Rows from block 7 of the image encoder of a small contrastive image-text model, named by matrix and row number. Rows with one number within an expert belong to one neuron, the router's apart. Each number is 50 + 15 x the weight over its row's rms, rounded and kept within 0 to 99. All counts start at 0.
After each expert's rows are labels from the 100 images, of 14848, where the router gives the expert most weight on average: "responds to" is what is common among them; "patch colour" is the nearest of a few named colours to the mean colour under the peak. Only what is clearly more common there than usual is listed. The data: drawn branching plants. In brackets: how many of the 100, against the usual share in percent.
# router: slot weights (encoder.blocks.7.mlp.router.weight, 32x96, trained with AdamW), inputs 0-95
# gate: expert gate (encoder.blocks.7.mlp.gate, 16x16x96), inputs 0-95
# up: expert up (encoder.blocks.7.mlp.up, 16x16x96), inputs 0-95
# down: expert down (encoder.blocks.7.mlp.down, 16x96x16, transposed), outputs 0-95

# expert 11
router.22:50 49 43 42 68 36 67 66 52 60 47 31 52 35 49 43 29 37 31 83 40 71 61 53 47 27 82 47 29 51 45 74 45 47 43 72 65 46 40 68 53 56 70 41 76 41 24 68 57 58 38 84 67 72 63 33 46 47 60 61 45 39 39 53 55 32 78 45 32 50 64 38 70 75 61 29 32 46 52 40 36 50 41 40 79 49 53 33 52 34 22 73 36 44 31 48
router.23:43 49 47 60 68 35 65 70 67 56 55 33 55 37 43 54 31 38 32 79 33 62 46 54 48 45 88 43 26 51 42 69 47 52 46 81 71 55 48 62 48 53 59 41 61 50 27 60 58 74 54 98 54 74 64 28 40 43 64 63 46 44 36 50 46 30 68 63 27 34 67 45 75 60 69 21 29 38 48 48 45 51 41 47 77 57 54 34 55 42 28 65 27 40 42 44
gate.0:42 60 52 39 56 56 33 62 70 61 35 56 59 52 26 58 67 14 45 41 49 45 70 58 31 49 37 62 47 49 59 49 47 48 71 80 47 25 32 41 51 51 52 37 48 56 64 55 42 46 56 42 37 88 55 35 29 57 24 15 66 51 55 40 31 55 39 66 27 26 75 48 48 59 25 60 55 80 67 48 62 85 39 41 31 47 36 43 50 65 33 53 64 22 41 69
up.0:56 37 34 54 51 31 35 21 46 41 39 62 57 53 60 52 56 38 75 66 43 50 63 45 44 32 33 36 71 55 50 74 40 40 67 19 49 54 33 63 42 45 37 37 53 74 43 52 18 58 54 41 68 29 76 49 63 82 61 72 63 30 82 43 55 45 48 28 70 45 22 65 47 63 59 51 43 55 46 62 18 47 53 55 49 52 78 70 51 34 36 78 28 42 61 65
down.0:68 50 40 62 42 51 40 53 80 36 28 24 62 27 39 57 59 77 63 62 28 60 21 37 57 70 61 55 40 39 38 51 65 41 40 78 45 48 46 42 50 24 50 36 53 54 21 43 25 42 33 37 54 96 48 25 40 64 39 33 37 51 40 27 51 53 55 48 65 57 58 63 42 49 67 24 46 59 51 59 74 63 63 74 79 52 62 63 70 52 59 52 61 42 69 39
gate.1:67 38 47 47 53 82 41 57 74 77 69 31 67 47 56 50 31 38 57 40 54 64 52 65 67 36 42 56 36 55 66 23 65 74 63 74 44 40 29 65 56 50 64 64 42 71 42 60 50 38 56 73 66 68 33 40 47 40 31 28 66 52 33 60 19 56 46 67 46 44 57 40 64 75 28 53 65 53 39 32 77 58 57 21 58 50 67 53 77 32 24 51 70 41 34 55
up.1:64 31 37 59 70 62 44 51 89 73 64 63 57 56 30 42 34 46 48 46 54 54 47 58 68 38 55 64 40 61 67 47 74 63 68 60 48 35 14 66 70 52 59 49 59 66 38 59 72 34 51 68 51 74 30 45 54 32 52 27 62 44 29 61 26 56 47 63 33 51 66 46 70 52 30 61 52 57 36 34 62 71 45 42 61 42 42 32 66 50 14 80 69 25 32 35
down.1:63 49 64 56 46 43 29 46 46 53 53 68 45 47 26 60 32 64 11 41 63 65 47 65 23 45 48 59 62 77 43 56 42 50 55 27 37 31 61 56 62 46 67 53 05 40 76 40 62 55 84 45 70 44 54 58 67 51 51 70 68 61 73 37 22 72 53 38 46 44 45 61 69 42 51 62 25 51 45 57 42 64 52 49 37 50 60 40 31 46 27 35 75 71 31 74
responds to: wide (96 vs 16.6); bare (91 vs 16.3); two-way forks (74 vs 42.9)
patch colour: grey (73 vs 29.9)

# expert 13
router.26:48 48 55 55 54 62 60 54 69 54 54 23 41 57 51 51 42 17 44 43 31 65 60 30 52 53 71 48 56 43 74 68 41 60 54 87 67 53 61 49 32 46 78 43 67 42 44 55 67 85 78 87 40 84 66 26 39 46 42 38 62 67 34 55 19 57 42 58 58 27 58 28 59 39 45 34 46 31 51 64 49 45 35 51 59 57 62 45 58 21 28 34 41 41 60 56
router.27:37 45 70 28 37 70 51 53 40 69 65 26 71 68 67 78 67 23 63 24 37 74 54 49 43 46 65 51 63 35 74 49 51 47 43 81 59 46 52 41 33 42 66 45 49 34 87 51 50 75 69 64 39 63 42 48 47 38 37 39 59 57 34 43 39 72 38 57 64 46 43 43 75 58 51 39 67 21 85 48 75 39 42 28 56 50 45 52 52 28 63 28 46 60 38 61
gate.0:45 48 59 82 21 44 58 62 26 53 32 52 30 81 77 34 51 60 42 55 47 39 67 46 56 48 43 86 24 30 36 57 70 69 33 64 49 74 59 56 60 70 49 36 58 46 32 59 56 72 59 53 52 49 66 61 48 52 53 69 66 59 39 63 54 32 33 38 70 56 37 25 51 56 38 38 61 53 44 63 60 19 81 56 45 54 65 45 49 31 87 40 41 27 49 42
up.0:43 40 29 39 34 64 96 41 17 47 68 39 21 63 63 49 33 60 55 62 44 39 72 63 47 12 82 41 41 19 46 67 48 47 53 23 44 77 62 56 52 35 48 30 46 48 55 52 27 57 59 65 53 48 61 58 57 62 51 62 55 63 44 87 57 29 72 60 76 48 44 42 39 53 51 62 50 40 55 51 41 57 30 37 59 53 44 53 43 30 58 37 52 38 23 63
down.0:26 73 45 45 53 65 46 37 49 85 61 47 33 66 71 53 23 46 59 56 58 46 57 35 58 71 53 88 35 54 46 63 68 46 32 51 67 31 66 16 30 44 58 19 63 52 40 38 44 66 44 48 40 24 38 37 43 53 30 58 38 49 68 12 32 36 63 62 50 41 67 48 53 39 50 68 62 40 63 37 64 57 44 67 61 37 53 35 60 32 76 40 78 46 52 33
gate.1:27 54 22 52 63 49 65 52 54 34 69 70 48 63 50 57 62 39 71 36 53 19 53 53 42 32 37 30 48 55 34 51 62 61 41 55 46 67 30 42 37 21 57 35 54 85 44 38 44 53 80 24 37 17 54 77 47 62 60 55 54 26 51 46 53 49 72 73 78 34 35 60 63 23 46 62 45 58 19 53 45 71 59 28 59 53 52 64 44 46 55 74 63 44 73 50
up.1:44 66 34 68 48 52 42 42 53 57 44 51 59 48 87 66 72 30 82 58 61 31 46 57 58 70 26 51 33 41 31 63 24 59 59 54 47 74 37 42 60 72 42 51 30 54 65 45 33 42 54 51 37 34 60 72 30 67 39 56 67 52 58 62 44 33 67 49 81 65 47 77 31 03 60 83 44 60 40 66 51 39 38 69 40 59 41 35 40 48 45 59 66 63 45 64
down.1:42 62 66 33 17 48 61 66 57 38 49 34 35 60 48 52 67 63 45 38 70 36 56 51 45 42 52 51 92 31 64 64 88 32 52 62 73 63 61 74 43 86 42 35 27 40 46 41 54 37 54 56 58 69 41 52 24 43 48 33 42 44 59 49 71 47 43 22 51 43 84 30 37 54 24 66 53 41 73 46 50 40 46 45 68 39 39 40 39 63 48 67 62 26 58 66
responds to: bare (98 vs 16.3); two-way forks (94 vs 42.9); wide (67 vs 16.6)
patch colour: brown (53 vs 24.3)

# expert 5
router.10:54 28 53 61 60 38 67 34 65 47 41 14 75 31 34 46 65 37 86 50 21 70 28 53 49 75 56 35 70 44 61 68 61 33 22 57 32 51 58 63 65 63 40 58 51 25 68 46 69 61 48 61 57 35 52 37 54 59 33 40 81 65 72 52 59 77 66 43 60 53 30 70 37 56 58 65 53 41 43 59 48 34 41 62 55 58 58 60 65 46 28 40 24 66 58 61
router.11:50 33 40 38 65 46 71 30 60 51 38 15 74 39 46 48 46 29 83 53 28 69 27 59 55 56 53 42 66 47 67 59 68 35 15 52 29 54 36 55 69 64 42 62 52 51 77 46 56 46 27 57 57 41 62 41 59 53 38 46 89 61 71 44 69 79 70 38 68 60 13 75 45 57 56 69 52 47 54 64 43 47 43 49 53 51 63 48 55 45 36 55 29 77 58 49
gate.0:26 68 52 41 40 47 47 53 42 22 53 58 30 40 54 52 58 51 64 57 34 48 57 35 62 49 35 57 58 57 50 37 16 35 34 55 28 68 51 32 34 28 67 74 51 56 37 36 73 50 58 36 34 79 40 71 29 39 46 70 71 62 45 42 26 56 23 58 65 33 60 46 67 32 50 60 92 53 64 32 56 35 50 37 50 54 73 69 55 52 67 60 76 18 56 41
up.0:58 38 50 43 58 10 42 42 09 34 58 62 74 39 45 49 51 35 49 41 57 10 35 49 43 50 47 51 50 62 38 74 39 65 75 41 78 47 50 39 53 55 33 56 66 78 37 57 56 40 82 42 62 31 60 53 62 51 65 50 64 35 59 59 69 73 59 57 29 34 48 78 39 58 77 58 34 42 32 60 28 51 65 38 31 63 52 74 44 35 66 52 39 61 56 70
down.0:28 66 32 50 56 64 55 41 93 45 50 21 75 66 50 47 61 26 74 32 57 76 40 51 47 65 23 22 64 62 63 61 60 38 43 50 46 41 52 99 51 52 52 29 65 65 46 45 35 54 60 47 28 31 38 56 34 43 48 62 50 70 63 56 36 55 44 36 46 52 50 49 46 61 44 61 40 63 43 52 16 40 58 69 53 46 38 37 65 20 39 52 53 63 67 47
gate.1:75 59 48 24 29 45 59 38 51 49 70 69 63 47 43 70 99 52 45 70 37 57 47 31 48 13 51 45 58 56 51 27 20 47 57 58 45 45 31 47 57 65 42 63 53 29 55 51 46 42 33 42 40 51 45 60 24 69 44 23 20 58 35 55 61 54 22 49 53 43 60 73 47 51 55 46 57 68 63 38 62 36 61 56 41 72 59 44 49 74 62 36 16 41 47 70
up.1:61 45 41 34 41 58 57 40 37 42 71 70 63 62 46 73 75 47 34 62 48 59 60 38 34 27 15 31 67 62 63 23 09 33 57 04 54 53 46 39 43 50 27 65 27 45 53 46 39 47 40 36 52 42 38 84 54 39 50 46 38 29 36 44 66 59 47 45 58 61 44 57 68 53 63 40 68 68 60 17 48 53 57 54 37 56 55 68 43 72 61 59 27 51 44 72
down.1:82 66 56 46 37 56 39 26 90 45 44 45 54 53 25 37 67 47 59 48 23 56 41 53 47 63 70 06 54 23 47 71 72 63 19 78 55 59 35 63 84 66 59 46 41 63 46 57 44 41 50 53 41 42 63 62 28 55 55 09 39 47 54 38 35 42 44 49 40 47 70 60 49 53 51 45 45 81 39 67 42 66 61 57 62 32 60 51 39 41 40 47 63 45 56 35
responds to: white flowers (100 vs 17.1); two-way forks (94 vs 42.9); wide (42 vs 16.6)
patch colour: pink (47 vs 13.1); white (34 vs 12.6)

# expert 2
router.4:77 41 61 36 32 42 75 34 50 48 76 59 43 60 69 66 39 58 83 61 47 72 53 41 63 65 60 62 34 53 59 71 64 31 38 62 39 41 50 67 59 30 61 58 75 37 70 39 45 37 49 51 53 51 15 55 77 50 70 45 24 38 56 17 61 54 64 47 39 59 41 58 62 43 73 48 70 30 58 65 53 49 35 68 80 46 80 30 24 41 60 34 47 57 41 56
router.5:64 54 54 34 13 61 82 31 47 47 69 60 49 68 76 68 35 70 81 47 60 66 49 44 68 45 66 58 28 51 52 67 72 33 39 53 49 51 54 72 44 39 62 62 76 37 59 40 45 34 43 48 55 42 18 65 76 40 64 49 24 43 56 34 69 58 77 45 45 53 31 59 59 42 66 58 81 33 52 61 54 42 43 72 81 46 69 44 29 53 70 52 43 52 48 42
gate.0:65 46 65 50 70 34 43 54 52 55 58 49 44 47 30 36 20 48 38 57 41 52 59 33 66 53 58 37 54 40 55 65 57 72 46 89 57 40 43 55 61 66 79 57 63 52 64 74 85 32 31 56 41 32 80 24 63 44 60 65 51 49 39 73 31 47 45 65 53 80 53 50 36 38 49 43 40 51 34 43 54 44 17 33 46 56 29 13 59 40 33 23 45 75 48 61
up.0:59 62 34 48 75 47 52 70 49 55 27 45 42 26 31 26 41 55 34 61 61 54 64 51 67 43 58 58 47 42 40 46 48 73 49 65 59 59 54 54 59 83 48 40 46 67 61 92 49 23 44 43 31 31 73 35 41 54 61 77 85 54 37 87 36 38 36 32 57 81 33 40 46 49 30 56 41 57 44 62 65 53 52 40 37 57 27 18 63 32 42 46 45 63 59 43
down.0:44 54 57 49 54 62 41 78 58 43 19 51 67 33 22 37 65 59 49 48 47 51 46 42 49 26 32 27 57 75 49 48 47 78 60 72 55 53 32 70 47 59 43 67 57 70 67 54 51 48 47 58 29 61 65 51 58 29 54 36 72 31 49 62 52 43 44 31 55 75 19 66 72 37 19 52 44 88 48 50 55 69 40 31 40 33 23 25 30 51 53 36 48 42 75 62
gate.1:77 51 55 35 37 43 39 39 56 30 33 69 45 57 58 68 84 55 30 49 43 67 74 40 41 28 40 30 79 55 39 43 29 57 84 44 41 26 72 44 65 53 38 63 37 13 45 49 23 61 65 26 58 44 54 63 57 53 30 32 51 48 46 38 36 31 49 34 78 57 54 43 51 46 47 61 51 74 59 49 47 51 56 36 56 71 51 51 39 50 47 28 28 33 70 84
up.1:23 57 49 69 77 53 57 67 50 75 45 29 54 43 38 27 22 42 62 57 55 47 25 72 49 66 58 76 27 51 53 58 67 48 13 62 57 82 31 53 44 54 64 27 52 77 45 49 75 49 34 73 44 53 46 27 32 47 58 64 64 49 54 68 60 61 52 53 24 48 48 50 49 57 44 41 30 34 37 56 57 44 42 70 49 31 50 52 63 42 44 74 71 64 28 16
down.1:60 28 17 70 54 63 59 60 49 36 61 65 54 57 43 53 31 67 47 24 44 60 35 45 76 50 33 66 34 88 25 36 56 52 63 27 58 43 25 73 49 43 36 73 46 58 61 51 49 55 59 33 61 62 37 61 62 55 72 82 37 82 75 56 63 44 58 59 50 62 46 61 27 43 42 25 58 37 47 14 50 52 48 52 59 24 51 35 51 64 28 50 44 53 36 40
responds to: red berries (100 vs 16.8); wide (89 vs 16.6)
patch colour: grey (81 vs 29.9)

# expert 12
router.24:43 57 57 65 44 40 15 49 86 57 40 57 49 61 53 42 47 51 64 54 55 35 45 58 43 75 35 39 34 55 31 43 36 89 54 59 54 61 40 34 30 50 66 54 57 54 22 43 72 67 75 58 68 47 45 52 54 34 53 46 27 60 70 65 21 50 45 62 60 29 63 47 45 27 44 14 33 43 33 49 42 56 90 70 57 44 57 69 86 33 37 48 57 47 58 45
router.25:41 48 52 67 47 43 20 52 83 50 40 57 49 70 52 44 42 45 59 51 56 44 43 55 39 74 42 42 31 62 34 39 37 86 51 62 58 67 43 35 32 56 63 50 54 45 21 44 70 78 84 71 71 48 56 51 49 31 50 50 30 60 58 62 19 45 39 63 57 34 62 44 41 31 49 13 35 41 28 46 50 67 87 69 48 39 62 69 77 32 34 48 49 43 55 49
gate.0:37 55 12 45 52 71 55 88 56 74 13 33 49 51 67 51 46 65 73 52 78 39 43 54 70 51 30 73 26 41 52 43 62 54 40 51 42 58 51 62 54 65 34 33 35 91 60 63 54 63 33 55 48 60 24 73 36 46 45 35 38 63 36 36 41 53 36 55 67 41 33 63 40 42 49 54 75 54 64 49 83 61 41 61 61 38 46 37 74 49 50 43 59 62 59 36
up.0:36 49 09 54 26 72 55 61 66 63 07 28 51 56 67 42 60 42 64 61 63 43 57 42 56 48 57 49 38 47 38 48 74 62 27 42 21 62 53 61 62 71 44 30 36 62 41 58 32 67 51 41 63 61 41 68 03 59 55 38 52 86 63 36 28 53 45 41 70 42 59 53 38 47 43 55 59 63 56 75 58 65 70 67 52 29 62 34 60 42 34 49 42 39 60 56
down.0:60 35 56 39 73 35 29 55 37 49 55 77 44 59 41 74 62 51 44 77 45 34 38 43 42 52 55 61 74 77 53 36 29 33 99 38 43 44 46 29 21 48 55 62 46 38 36 37 60 55 46 55 53 53 46 47 59 52 54 62 43 41 56 63 24 50 40 71 48 57 79 71 40 30 70 62 35 65 61 21 58 47 35 68 44 53 80 52 82 57 44 70 51 45 37 31
gate.1:22 68 71 36 37 51 60 44 75 64 61 40 48 71 58 76 55 56 16 23 69 41 34 44 47 34 48 45 54 33 56 52 52 69 22 28 48 76 65 62 61 34 64 43 41 56 29 18 37 72 42 37 33 45 42 40 40 54 40 32 51 46 35 29 67 41 49 48 67 25 40 20 75 39 44 45 35 28 67 49 63 44 46 22 55 64 58 42 33 54 32 43 62 53 38 39
up.1:41 61 46 77 49 37 32 57 11 65 33 73 54 58 64 70 62 52 41 53 86 53 54 55 37 41 32 51 83 59 40 51 20 31 49 39 62 60 57 35 28 34 40 74 43 11 52 59 79 43 40 56 46 79 67 55 59 33 49 76 35 49 53 54 53 43 58 59 61 50 27 47 50 27 30 47 30 44 54 43 57 75 62 42 73 45 40 65 43 64 37 59 69 47 59 44
down.1:45 51 37 57 56 63 48 71 62 32 24 49 41 50 39 59 67 40 54 40 50 53 34 58 41 53 80 74 68 15 65 69 41 54 54 39 08 59 40 77 68 42 37 72 50 67 37 58 55 66 28 39 32 41 51 71 31 71 41 52 50 55 50 23 53 58 57 37 41 21 41 65 73 52 43 47 59 50 60 71 57 21 36 25 34 48 36 69 63 46 72 65 42 43 27 57
responds to: narrow (100 vs 16.7); bare (65 vs 16.3)
patch colour: white (59 vs 12.6)

# expert 6
router.12:73 55 31 32 47 73 35 37 78 57 50 29 46 42 46 62 33 34 58 66 33 78 58 56 66 54 59 50 47 45 59 35 37 59 37 57 61 68 53 42 54 60 69 49 54 55 27 49 45 71 69 84 61 64 53 57 32 47 35 25 33 57 44 41 45 63 48 38 54 62 41 35 83 63 44 06 44 48 62 57 47 86 59 64 70 43 64 46 48 25 19 55 35 56 39 76
router.13:66 43 36 40 53 74 30 43 75 55 54 41 49 45 48 69 36 37 54 60 36 72 60 59 59 54 56 54 61 35 74 39 41 77 33 65 62 63 58 40 48 55 61 43 48 62 27 46 49 69 65 80 68 63 47 62 29 43 36 20 32 54 34 41 37 70 52 40 60 69 49 37 79 60 47 04 42 39 61 56 61 77 54 54 76 43 61 46 44 32 19 57 33 62 44 76
gate.0:21 58 65 71 54 40 18 66 57 67 54 52 48 59 59 65 69 51 35 47 49 18 31 47 31 38 37 59 61 36 57 60 80 67 45 53 48 59 47 29 60 46 36 48 55 36 40 52 86 71 43 41 59 54 38 53 57 57 51 41 60 45 09 46 63 33 70 66 59 40 42 64 33 60 43 36 65 36 35 27 82 52 43 35 50 78 21 62 65 63 79 52 48 40 68 40
up.0:75 44 55 63 88 33 64 60 62 38 30 34 60 54 41 40 58 39 34 61 49 63 34 37 47 56 35 52 41 32 58 43 30 70 57 55 41 26 27 60 73 47 49 51 43 24 51 65 70 59 45 37 63 53 52 73 70 50 54 29 47 79 56 19 24 71 40 78 32 28 68 59 51 53 46 36 51 68 39 34 71 53 66 52 50 42 30 46 56 62 36 31 50 51 13 31
down.0:45 44 80 56 71 46 24 22 47 46 54 70 45 50 43 50 57 61 56 29 38 56 39 88 51 38 75 73 64 42 66 69 63 30 46 45 58 11 40 59 42 35 57 61 51 36 50 36 33 61 70 55 36 44 43 30 68 47 34 52 46 41 45 50 46 58 74 48 62 29 50 49 66 36 73 72 25 45 68 43 83 55 44 52 67 81 24 39 58 32 61 68 63 38 63 56
gate.1:52 44 39 49 50 66 48 69 62 67 70 39 44 41 35 65 40 53 26 59 47 55 76 43 55 44 61 47 57 62 85 09 33 57 51 40 48 59 60 43 33 30 48 49 22 82 46 42 54 66 63 76 60 66 29 79 35 35 42 43 56 57 10 39 35 70 48 50 53 59 68 29 57 54 77 19 46 51 52 26 64 62 61 45 55 34 64 57 51 43 25 47 46 65 65 62
up.1:38 44 30 69 59 59 53 78 49 52 69 47 37 55 28 44 12 74 33 43 54 47 71 54 51 40 58 53 41 55 67 31 36 70 61 48 49 79 61 38 31 41 60 37 36 99 60 53 66 60 63 60 53 55 39 72 46 39 61 54 61 52 26 51 40 55 66 56 46 40 64 22 47 39 49 31 64 54 59 37 50 70 55 27 30 11 47 54 39 46 19 40 59 68 51 44
down.1:42 47 71 49 54 39 41 37 30 49 46 71 59 36 72 58 65 42 58 41 58 36 25 61 42 54 41 72 38 37 30 72 71 19 44 44 66 23 38 41 49 53 31 57 68 15 57 47 39 39 36 36 36 46 38 22 62 72 39 58 62 57 81 54 67 38 73 46 53 31 49 60 50 52 45 81 44 31 44 46 74 40 34 55 56 73 49 46 61 58 96 53 45 40 56 29
responds to: night (100 vs 20.6); three-way forks (88 vs 57.1); pink blossoms (55 vs 16.6); habit: drooping (41 vs 16.7)
patch colour: brown (97 vs 24.3)

# expert 8
router.16:37 47 52 64 62 45 20 42 77 60 66 22 69 30 54 54 64 62 65 55 31 43 53 46 54 67 77 59 46 42 53 32 53 77 59 82 76 47 35 55 38 52 59 58 54 75 63 47 56 47 40 59 44 52 28 14 55 37 45 48 56 62 44 38 38 73 62 75 50 46 68 56 64 44 68 23 55 28 31 43 70 25 60 41 34 55 41 37 80 42 34 39 44 84 44 52
router.17:39 55 57 57 72 56 28 43 80 57 68 21 65 30 54 41 56 54 72 60 27 43 39 50 64 69 67 53 45 37 57 38 57 80 58 82 67 47 47 49 45 52 62 50 66 77 64 51 57 52 32 61 47 50 24 26 61 39 43 46 51 54 46 39 55 82 63 60 56 52 52 56 64 44 69 25 63 18 26 47 67 36 61 41 26 56 47 36 81 34 38 34 47 88 53 50
gate.0:41 54 38 68 12 61 27 73 63 58 70 45 71 56 37 30 54 61 60 28 60 38 54 54 53 34 38 72 30 36 61 42 45 52 74 54 45 42 44 49 25 52 36 61 32 62 48 32 63 69 56 70 31 67 38 50 48 50 49 34 67 64 50 29 15 57 60 54 40 37 76 26 73 66 28 55 74 44 51 65 72 30 61 46 52 33 46 53 62 63 54 32 36 41 83 39
up.0:28 63 61 55 72 37 89 40 12 44 51 50 36 35 57 79 59 57 41 49 62 63 37 62 38 89 74 57 52 61 45 77 49 42 45 44 60 54 64 53 56 48 33 32 43 34 37 46 59 45 49 43 58 21 40 50 42 66 44 61 47 55 40 37 56 48 74 50 72 45 35 67 49 76 64 43 32 51 43 46 31 66 43 56 81 39 67 66 27 80 65 31 30 59 33 40
down.0:47 30 62 52 48 42 33 55 16 74 67 66 54 61 79 42 51 48 66 32 83 36 39 65 49 54 22 65 50 54 44 35 61 62 54 26 32 49 55 31 47 54 44 49 62 22 27 34 53 58 53 18 56 48 50 47 51 78 50 51 41 55 55 43 36 32 49 53 72 36 63 55 27 67 45 28 42 38 42 64 47 46 80 57 61 47 77 62 74 49 86 50 66 34 29 28
gate.1:15 48 63 49 67 63 51 65 47 46 39 51 57 65 36 32 33 39 48 11 26 33 40 43 22 46 44 60 24 37 46 48 37 47 35 54 48 54 56 39 43 35 33 30 65 37 54 48 46 62 53 54 39 43 76 37 37 63 32 34 46 40 58 54 45 42 74 66 77 16 38 32 55 26 50 50 19 48 62 59 41 76 65 26 40 43 14 63 39 29 45 53 79 49 49 45
up.1:29 52 55 56 46 46 48 52 61 28 88 71 45 74 62 54 56 48 53 57 38 50 34 45 69 39 60 45 45 60 34 33 45 51 64 44 46 55 43 49 56 32 50 46 58 34 54 36 52 65 45 31 87 98 35 50 30 55 61 30 23 55 58 52 24 34 46 66 61 30 67 81 48 31 65 59 60 57 61 40 49 36 61 49 13 48 85 46 54 43 59 56 54 30 22 56
down.1:42 54 71 58 50 67 29 61 36 58 45 58 52 57 47 48 20 34 63 41 44 42 43 45 36 72 52 29 60 39 52 36 43 78 40 24 46 30 55 36 65 31 39 74 49 72 48 45 77 69 55 53 53 65 68 54 69 41 60 32 50 23 30 45 27 55 57 68 76 21 43 82 44 23 78 49 61 65 34 66 68 54 37 57 20 58 65 52 71 40 59 31 37 55 43 57
responds to: bare (98 vs 16.3); narrow (93 vs 16.7); night (69 vs 20.6)
patch colour: brown (80 vs 24.3)

# expert 3
router.6:51 31 50 47 71 35 33 52 41 61 59 54 70 47 81 64 54 54 50 42 53 60 17 77 73 57 50 63 49 72 34 16 54 44 31 42 55 35 27 49 63 26 35 58 45 33 55 25 41 25 47 53 81 66 31 67 43 33 65 36 51 32 45 26 77 63 50 48 67 57 42 63 74 62 69 41 57 58 36 43 58 45 52 45 58 38 50 54 55 73 43 78 53 72 26 71
router.7:54 34 50 39 75 43 41 51 41 57 63 52 68 53 73 66 53 57 46 48 48 61 21 73 63 53 55 64 48 71 32 19 47 38 35 37 60 37 33 44 63 20 37 59 49 27 55 23 42 16 44 57 75 68 32 73 42 42 73 37 46 36 40 24 80 62 54 49 68 66 47 62 72 64 62 35 49 49 36 43 54 55 54 50 58 34 52 55 59 68 42 78 46 69 19 73
gate.10:53 54 64 59 38 48 29 55 59 55 49 58 69 57 54 57 77 61 51 34 50 51 31 45 42 61 11 31 79 44 42 23 34 36 77 62 55 79 55 30 56 72 44 77 41 57 40 26 39 65 64 27 49 68 45 61 61 45 48 62 58 17 62 44 47 59 46 44 43 50 35 54 51 18 40 43 63 54 74 28 57 61 76 58 28 31 38 73 62 74 43 66 41 45 72 41
up.10:44 40 59 42 45 45 24 44 56 66 42 77 93 40 48 32 65 45 61 42 27 60 30 45 53 72 26 41 70 63 54 35 44 36 75 49 50 63 66 25 56 42 33 61 53 60 49 23 57 48 52 31 50 45 50 58 78 41 45 52 52 30 46 45 62 54 45 30 50 51 22 65 56 26 45 55 51 63 60 48 45 59 71 83 22 36 47 88 57 64 47 59 23 40 78 56
down.10:31 44 43 48 46 59 35 61 49 76 71 36 61 33 38 55 44 46 33 52 17 68 70 70 63 13 73 87 48 38 45 39 50 07 39 54 62 74 50 72 40 49 70 45 29 49 65 55 51 53 38 63 61 68 31 35 39 43 53 62 59 79 33 59 53 43 58 49 56 41 62 47 47 59 61 54 23 46 33 52 54 39 18 34 58 53 50 41 49 64 67 45 80 57 64 38
gate.11:47 31 43 72 69 42 49 53 51 47 75 38 53 69 38 92 54 53 30 41 53 32 71 54 30 36 71 61 58 75 51 56 39 38 49 30 34 43 51 60 58 11 57 53 27 38 62 51 41 53 50 51 85 36 47 66 58 73 48 28 50 85 45 66 42 43 60 62 73 53 64 62 51 55 53 43 37 72 25 29 54 65 28 36 63 53 51 47 51 57 25 66 69 58 32 71
up.11:52 26 52 75 67 42 34 53 43 48 46 22 45 56 31 66 48 45 32 54 44 22 53 51 25 47 76 49 58 52 46 77 56 38 39 41 47 37 44 63 66 32 48 37 24 38 49 67 55 61 51 57 82 30 72 60 58 73 58 31 32 74 49 72 41 35 65 54 61 42 62 55 61 61 58 48 26 70 11 38 55 71 36 33 52 57 33 42 48 46 20 57 68 63 29 75
down.11:86 43 84 46 36 46 42 36 80 51 61 72 61 71 51 44 62 54 42 30 53 50 15 46 48 56 60 40 35 40 46 32 47 63 69 77 72 56 44 42 69 45 49 45 49 43 41 50 23 37 65 17 56 41 28 47 61 48 21 42 37 47 28 37 45 58 37 49 00 65 50 57 43 37 54 52 39 38 53 45 60 63 71 69 62 53 34 56 53 31 41 47 39 31 66 60
responds to: pink blossoms (100 vs 16.6); wide (83 vs 16.6)
patch colour: pink (52 vs 13.1)